Rows from block 6 of a small segmentation model, named by matrix and row number. Rows with one number belong to one channel. Each number is 128 + 24 x the weight over its row's rms, rounded and kept within 0 to 255. All counts start at 0. Numbers have three digits each. After the name is the row's rms in percent of the matrix's.
After each channel's rows are labels from the 100 images, of 14976, where the channel reaches its highest value: "strongest on" is what is common among them; "colour at peak" is the nearest of a few named colours to the mean colour under the peak. Only what is clearly more common there than usual is listed. The data: made-up ball-and-stick molecule models.
# convs0: first 3x3 conv (model.decb.0.0.convs.0.weight, 64x128x3x3, each kernel summed), inputs 0-127
# convs1: second 3x3 conv (model.decb.0.0.convs.1.weight, 64x64x3x3, transposed, each kernel summed), outputs 0-63

convs0.4 097:112125145144141129121130121155151121115132129121122136130121153144123119142103138147155126135113119120122172102128136125120114122124126128136129127136120133116129127124139142152126131151125125125107105128099132143114111047119076108198093096102090119060102114105103129107033121146126133131107141108140146107165172087091098109103117108109126081133121180154087102128096099099087135158112
convs1.4 071:166132113107119139111142110157117124166146078121127109106128106144126138121110158143125170117152075102160137104143125132124118124164129134124164119126165148161174120096163117170169140141148179
strongest on: small balls on sticks; balls: twelve; balls: eleven
colour at peak: brown

convs0.38 093:136125117121129132136127132139121138145131155131132128142136133121129131130131113118115134131114129125131121124132137123133132130129137125124107129140123121129128126132130088136134149128127132117130149125076105144147116105178132107209160173134132112131089120123061119151155172130123091127153163168144198126155000083146125138123153131142120118149125157114105160130116083132153137127187
convs1.38 114:108179106102122128100104203096146117144128128132142140147126123096136130133068102096115118145100126145116121152166123153183131112119129124119130133101116079123103167115083119140119160121124134
strongest on: small balls on sticks; balls: three
colour at peak: grey; brown

convs0.54 088:113118118110100140118141121154131136117125134130127149140125142129127136128107115087115128141122099124132147092151117125114128134128128125129079131117115111134124139125128092139132099129121135107161140083146118103091147083133131075164142064183155124146077125139118138087126176141084101140150161146118163125135159112124136154157099039141131166103133194092143083140128107156122117107112
convs1.54 081:105147135110166124113168166056125121120084148142114139167133139111147111142138168107103129153135107184146143167187117111148121127121135162131110141097134124134139116113089142138138150115141108
strongest on: small balls on sticks; branched
colour at peak: grey

convs0.18 092:115117129118131125119164101141136122117133149115127131130115147119120147127126147128121131129137131134125138126106144132120143132121117128118128139126108125141127131119120156130122142121120134106172156156179124172117111113150135120092082096132156133148182111101187180034122122079098097150118149150089094049134129149130111161143080116128132174105115137116139142100056111095146129141113
convs1.18 112:120037115131126144173130102058096133105134162117122135156135094105133170121136133143145129135116115189139129167125118135133107142137134131122124142107100106110126126102128123125124128178130108
strongest on: small balls on sticks
colour at peak: grey; brown

convs0.17 107:136113131086137113140137119134136130118126118084136171116112130105133153099102134182108124111141042154123139139011120097134135107128129116163118130091133124129120126110114143124135126136123161127143146159121097118162119147181166141146123146151111136157113107074129107139139137090108117126125128139051149110142107140079101156146121126126139135119127115135145125135122127107128097142127
convs1.17 067:168110117116122125123145106105128120129060119145140106157179115093155134161106155136134195123155121131140095155121122166148110126092122120151099136152122090138145127137125145113077096144133147
strongest on: space-filling
colour at peak: grey

convs0.48 073:121134145139108149150166107135126127152129173136131153120122154120127136132116133121140115124121114130129094162101134128142133123143128129138130128127147120138143124125143117143135133141145154128135147066118130136104155109166141071122164134136125123159122120126142098174111094181078111090114159150135119076129045122103140141142165170119099068114122085096148151123142207085098135131127
convs1.48 075:112161102175095124131136103106166112138129123175157158128138080159128140127137191132146120151120120139137105134139158085156119106141133129121119147117087140136139102204115135118124115128129095
strongest on: small balls on sticks
colour at peak: white

convs0.37 082:132135147150125112126138120133139131130125125141129130142136150130120124125129125121131128098126121130124131123125111121121124117124134132163135131132117123118121124127107131129140132144135123183123090118161135115158101136110155125169172156173161133080104113072088128103084172134096135140137134163151126153153119111000117141132215127149090106101094109150085129153141143096148126121123
convs1.37 103:166168106186138133115138144148112147144117111057098133126116143110168090126058132130124140120161137133162122110133126111100109145139100140146146120121060115137140130129140125141133092121124124
strongest on: space-filling; balls: three; balls: four
colour at peak: brown; grey

convs0.61 110:125128118124116135102118132127150122120129132114129140133103138125134136133138121128167138122121117097123203130113133133108125127117116124134133124122137134126131131122133137143109122136116139143160109123051112063131151125148139069142048163171172113105113189189111143186123138112110107137107163111107061103123109106114133119127154142126168091164149132118131116174117148126118158140118
convs1.61 107:099127084089139128132142138146083145095162148081156157114176116111119106110088167151128143125118151122114113136127136128146111121141096149147099123194140124149138178110120123166159123111131128
strongest on: space-filling; dark backdrop; balls: four
colour at peak: grey

convs0.13 086:126114136131151143101137130133127119166130107119122130117101132133122182125054127133090151110137051122139108114042121138155134112092128148140107111094181111111142131104158128117128153146121148115127137148124110164167142118161120128114096121095089125141117135134120147110119093099080127120078087169098143146127096096094130148142129136157152143124133137082115130100105107120131123118103
convs1.13 068:087146126146147131148097127122184077126175132115146147131122118160087126132125151129146118169079135142133132150156103109098103165119134151098112149117119134113104156141150074175119140134134151
strongest on: space-filling
colour at peak: grey

convs0.14 121:126120124128138135133126129136133125127131131129124129136124130146130128131122120114138127133127128138128142118132149129121129125135135129121129131126129126124129129130128119130128133144135129098133108118110139164123146080057125131220150118139113123126114151096133140044003135128125089122126140115129147104130148096085127105125130051149067117149134138103106126148127126128140169168186
convs1.14 128:114121125132124152163143066125137156124126121124109132148120077167143096097119131141121155134147050115149131115116109100115130154133124124153155115144145150143175138139191134148161100103122121
strongest on: small balls on sticks; balls: twelve; balls: eleven
colour at peak: brown; pink

convs0.22 088:139121138117152111113143121139133145130129131127138128126138143135131134129139125141123137122154126139130148146128122133131133127126136130129132128123146146131128129118123160144140137126136129108111129133082154123132123090060160076141128110135143149103150141084117149036031137142158098120141072142155109040112182128079094112105103084121103132152110132102112113125113116127148106123086
convs1.22 085:085069145148118133180108108101116133129108129138118115125107080116134143145117144093091132145129098176150126113139138086107157111139145125075098111107101158131168117169143144142138109117144133
strongest on: small balls on sticks
colour at peak: grey; brown

convs0.52 107:121126119126115131130127138138135135134130139123127126133125130125129130123129125117136128134124118147135128097133143124124124130142131128125138122127137128129126132131134116135132106130124132077126114140214113127055106188122127086068096162147149144090123152114114101106085126129128097155108137063165132086129094137110150138119179156112153161110151067078134114133100156195120143111195
convs1.52 125:107100100126150087116125183107121078067118147151151135129130180109126123149110114135115116127130154144122128161149130117124125128086173133129126133149165157136079112121080124098105106122156126
strongest on: small balls on sticks; balls: three
colour at peak: brown; grey

convs0.41 098:152139134123097139151117142120147131127133132132131131139134169143131125130127125096158130159128144160128140134138127131127129131143131126140112122127115132133131149138121116158134132123128127105166160136124106079116133101143168088091125123170206134136153185128137164184128166128129140121117118098164176174082038125115145098168098142101136124171130157109108084149143142142109166136168
convs1.41 097:132165122142130100120122120147104120137150116098127155114129132191094130108154121129138148103169152116121130082110143136123148122222149126132155101167093142153121111130165156123130141133145149
strongest on: space-filling; dark backdrop; balls: three
colour at peak: grey

convs0.29 098:122135128108115151142145164137127128145125131128130136119127145129123123137130115112106121123122133145130127131129116130133131124123125128116136136128122124122127129133118096121116121133125131121149149138181155136120166157187055131093090091152137114163134137109168189148118140105108071159116163164086130058135096118085121159134151112176089073140138168121159111119077075120092086134141
convs1.29 092:119145121113096126122099118078101160140141147144081099128186104108127132095128168147157092114144078129133117141115126123125100135130125116100104127132136112075089115107104087150140138133177137
strongest on: small balls on sticks; balls: three
colour at peak: pink

convs0.23 078:162133116110125129139123140136124121143134160122141131169142131122134142118117139102114141183144145153139122118109150137155149126120162134142134133120116149125132130136144111137158135113109141130155102143094083107151132095149163174154180096116108112118044103157129123158146179078124137110130162116139106158099086117096127095161132102083161118154109148107161116156181074127141158102142
convs1.23 062:051140103154105111163146089121104122159121149112144160115106120152120087126098131136144121113162123100157141157082116179116117118165142097149094136114122141122090123149142129151106137136114109
strongest on: space-filling; balls: three; balls: four
colour at peak: grey

convs0.32 092:127120142119113104126142112195123110125136112113126134109112152137124127131113149128122135104117108114131136127081168107121120127119111121149131129115144132119125127130136134132119133125119139104125070129096133142086120054159129127150094164102143083069061139100076111125090116092128155130118100126095103074126099146097120091146102134092128124168089123107092131114111093076142157139110
convs1.32 110:132046128112153119131133109100114117124114175151107123115152044103097153146160125149129117126156117136164132120122124135130151116125119139103123132098118078150147129131127142104074132122129145
strongest on: small balls on sticks
colour at peak: brown; grey

convs0.31 150:113127127120206109107105119118118123123128120122128121129120114124128126129128143203103128124134120120127117142120127128125131126102129127129140130126172127135128127128128184113143132127127123127129117063103123131140137119081068135003144134108140130094130130126105123178140092124105121118136115092129086146089146144173105139091131170127083131098145101113110123122142116132115103112119
convs1.31 184:130155096099107115109144166097108139140124149148121157139138115118146117135117144157122157132154122227182125119128122090134122111190154134138159129108140140137130150111088111131143152130136127
strongest on: small balls on sticks; balls: three
colour at peak: grey; brown

convs0.43 088:111130131101108121126146127133134131136122137120131131130117158138122124132125127115113132123132112124120132130115121126152117130119122120127124130113117131142125130107114122144128126133125126114129163124148139162156109083202142105065102115097196112188143114124138184036115125113110062127108159125110127059114126186146120128174133157109151156165140144089154121128071113142132126140116
convs1.43 134:133070129116148139129111120054120127123142160138095109140132075095114175127121098122164132131112124201135116158121138117140111125121135132121122120065116136119109115110121120144110120162143106
strongest on: small balls on sticks
colour at peak: grey

convs0.8 119:145143135086134130145130117128125156157124179129136103191128158132129128125129144129106124138131114144130124133124147126173153134115143131120136126123132124138126126134138125205153139106121120124111126127071133167090179122086131065137120072122119168151149115115146155077076101137136134114146137119136132129131158109140139144112021097093133132144093136137132142146151129140138138150136
convs1.8 103:083167175158062131122129104111130094151139131105130154088086152159109155127138137109124130134137056135142112115121124127130135113145161122142108141152156156125157143143143134098112156162141123
strongest on: small balls on sticks; balls: eleven; balls: twelve
colour at peak: brown

convs0.21 075:119126139119124115115176131180139126126120103130121151108110150124139128117130129106081126107132096115124129111089128127144131144110124123161140130125119142120123122125113108164134123116124140149171131106132129188133132157166143113036133073147142086156151153148108160082093149131121109159114144143101130118124076132087142116142141139074063075147122099112172113132105102111138134131106
convs1.21 096:128090127118148140127157124070131113106123140112107084131173070119115170130141161136132116117103088155156128149095118160170102163115106123086111122105094122125116153149113136108094119139121138
strongest on: small balls on sticks
colour at peak: pink